Weights of a small image captioner.
Data: trained on rendered solids tumbling over patterned floors, 48750 training examples.
Rows from block 3 of the text decoder, named by matrix and row number. Each number is 128 + 24 x the weight over its row's rms, rounded and kept within 0 to 255. All counts start at 0. Numbers have three digits each. After the name is the row's rms in percent of the matrix's.
# proj: attention output (decoder.blocks.3.attn.proj.weight, 256x256), inputs 0-127
proj.103 108:128128128118139128088128147152141141152128110116108128128169112149184076128128128143147144128128128128178117128154128128145118128111115091196099128090143128101088110128106154115139128128146137121124145128134154128084155103157145140156145088156085128151155142150142142128102097142128105142128159145153153152109065149140133168128094128135139160115115063118128136128059141092140197145143
proj.104 096:098091128065113059128166128113164132114128128161103168146128154146128128095105160128156128105128155162114128156095128115165116164150128104151175082146115128128109128100128128128128096092128128107140128128128128128128096119169103142174153101121116124137154128137128128149128111166104151147107117128156128152128151124128123107171151128128169128128128121141128158128128145110128128147128
proj.105 097:141096128102145128141128151128159152137128145128108128152094136156128147128147142106165110112104115111128115118146174115095128185117128155176095128169145139128102105119149111095136112117140128092128128150067133116108095128163128111128112128135091128161128107128100153115101128128128146152091112099110110148174180176128155139128128128115154116128128112155183140128128148128138114128098
proj.106 095:128145128128128138128154128128112110128098092121128174118101164148083126128183117182128143128099101099154148067128098133128107085135111104096128153128142121159143112175142117128113107072112121116128106143128104172063097099175159101123155116154081128128094103119090128094115111113128092142128178093128128146128111167148135089159139148143112113101154096128128139101111128141128144128128
proj.107 118:160202111161135187131128106102114114115151085128128128128128105116153142159155128168095128128128128104186128097128085151094128101143153148096128112128128117099184171160165128103128128101174123168128098149143081112128115147144156128128190128152128150137114128147088110101128128123161117144110154128141119088124137128146108104081087168108163122116128128136099097100138082116128128128088
proj.108 107:114128107119128170128133128148128128128094159097128102158128128152155128128101112108137126129128093128167067128107128133086128131176119128150128128146079152142128095100050101128128136149117101128161153154120128128088162060153130128106128135146099159089100109112130149143128128139128107157128128128136114120107128146128140172115128128128149128128101128095121145101143128145147128117128
proj.109 097:128176159103128128159145128095128078128128142151128150134113128174128098128205138128099115148119128115143128172165128148092107106151110118128106128103157146128128148128153128142128101161142112128069114096117061128128128122128150098092162145128169138128151145118158115128158154128128150150117128107176128098068087149188128128128117166090114151093145171141111139100128128170141146091161
proj.110 105:138082128157089069146128128109128128117072178128128128137128128095128169128114128128121169072112155178101107139104073128128128128174128128094128117176128150157109099101088149167105128136128128099172137128140113144128128171166099119106082166115128134128108122128146116196143164090160128128120138128166128147143147117128128085154128109128099128149105148143128157184147155157141080146164
proj.111 112:109152119170150093166128128095115134128128145141148118110128154111145115108127142159128148101128115137163128139128146128143128128142097099106128152120114106146100122141080128128167128104161128150047135137096063128155140161152145083092134122113177171128125128103183109128161128156109150137117143097170168085103128128128150144111111106128104149140128128119142103167169178128128128128152
proj.112 114:119151113128156160150128128100128128128128148104128107104195162122128128139119117094128108128140110113128116155147112091091102113128128156167128112149112128141115117088113098100140123150119140168174137143163181082098128141120128096137123087128097095138060119147091128112109093106155161120146143128094109153165141111093108137146111099089122077119123109138095150109138128156128119154128
proj.113 108:128128128103128139128159118115121098128155079177084107128128102145128128128147145128125147180128128071110101119165164160120101139128135163097141120101125140106165169155153115128128139103128150128083097099139081111121137109128104115138146145146128099135192110113128128146128118102083113166128164155128124128119095115128109114128093149110143105109157201097081082078139159101097174091158
proj.114 093:117084148151128123187128128151105173120113128095111102107128140086170147177096154155109159085084133144128128168116128159147106119116094128147128128134119128128112154109128144131160099152143128085111128128128128128076154059128142128103108128141140128112128128128101116101139137109191098114137128128065128121104102100128114113089128128096094152128120128128128128118108096128128128145128
proj.115 094:113157128128128128128152137142128093128155128128118100134095104085128171148104099128160089152157118128114128128140120141116152140154157151076128112128143128097128157157135142174112152087100128128086081128136084128146092118128158107096128128154128156164171128118128128187128108161103156128111128117169136074151128128146141091128154100128150100066128157128140110174128120079072169102174
proj.116 100:128097116158112162098094161128128207128146153098128101128121128128128153128061118087145154121128128185100142128128139110128140090143128084149128138128142163104115098105083105109108111157167112128152155128160112128141141165128114094107066146143128108128095128128128128122140177114139168106128102128106138148139120143056128068075165152092128156115078128115182128173138128183105060128128
proj.117 099:093128128115156071132194166104142150112119109151101156164128138141128169144142128128105128128128121113137126155065099166108159128128156167110128101128087083188128167101158167108154116101128175142110091107128148171128111153128143128166142128108128148128112095128111107159167128128118128128122128131120095159128151156156152100095128145128165099128157128151149147128099128118081128088128
proj.118 114:142099128128178105148128128128150128128083117128128166140073147173111128128173146144140128128118108137138097128080078142112149148158097163097176103161128109146128128128167128097128122113142113128128128143101128111115128138128134110154128142139128128141115100163162117128128106128128128144128149128144109117119145092149128128106118128174128142136161128147116128122154173151154128091153
proj.119 094:128088128087144092128162166161167091128128117151138128103122128150154168154113128177158092128153146164128141106105170128128128140093108128128071128146142116147077112114108140161145128128128153128092073150128093128117128128160108142128139103155107138128091111128081117108128110141112152128128168072128100128153135167115141140128147106178128141128063128128128141135100181128128150109139
proj.120 127:169160110128107128153160128123140072103128112159115128145103174114148128128178142172128089128111119134135128142128128184119106128128115177068128128128128137142151154175197187158128102073146123128054096086108086128153144128115190128135128147128105156141128117091128137085138128137111109142182188087123156074137128128206128108128128111140139149086182128128156128085136128128128153088153
proj.121 096:140128128051121166110153107154100105124166128128128150144099090128128149128148142141155143173102143083162091125128128153120116129128084150110128144111158159114144145128154158128139135053158128128112114177116070128099146104128119128141141128158098101128145098134144128141116083128102057164115150108163103133092075142128164143144100185156128115128111128109128094128128128150148176065158
proj.122 094:153128088171128103101128102101128128102085136148148128159128062128109072119100122128128132081128116121104128141132132117144163149128128128109111088128115098128149174117128164117128134137128100084104166098147092128128120128112109145128155146089174156096161146089161113163115145117090159141098128150179112064105148128099149097128104128128128137118156179092128121151162163128090109108153
proj.123 102:150157117160128181163137128137128128140145108136154115146128128108094110137128128128156128115092111128162128151165122128128128105099128128074092139128128128128157168156128128158128122128111128029090128163142122098128160139128133102096128128121128114143092150118128111111101061128144119183152104091084146121109109128141128165189128154128056110170164128097131075107169128191128147097193
proj.124 092:094085143085131093117115163108111135097087146141165103128110128107128128153112116154128147076102144128128128162115154137147148128128120118128133141141128085146128116128116121156128095145145112144128085107143152097158110158097137115161189128114150156140079113125128099128128128128106120115117128128159085128128151113128143143128105156148177169108108128168181169166115107160113114122102
proj.125 098:128144128128152154146103134128148088139106090128128159098128148158098128148176155148151144181151108128158128128140158134146128128106155096169146144120148111156094110115147116143124108138128128098099161108104107128128149128141153110198122155114089128150066128128119128092081128099128145128160104128128160138146128128128111090128114144128128106104140085141149113090128151090119166176167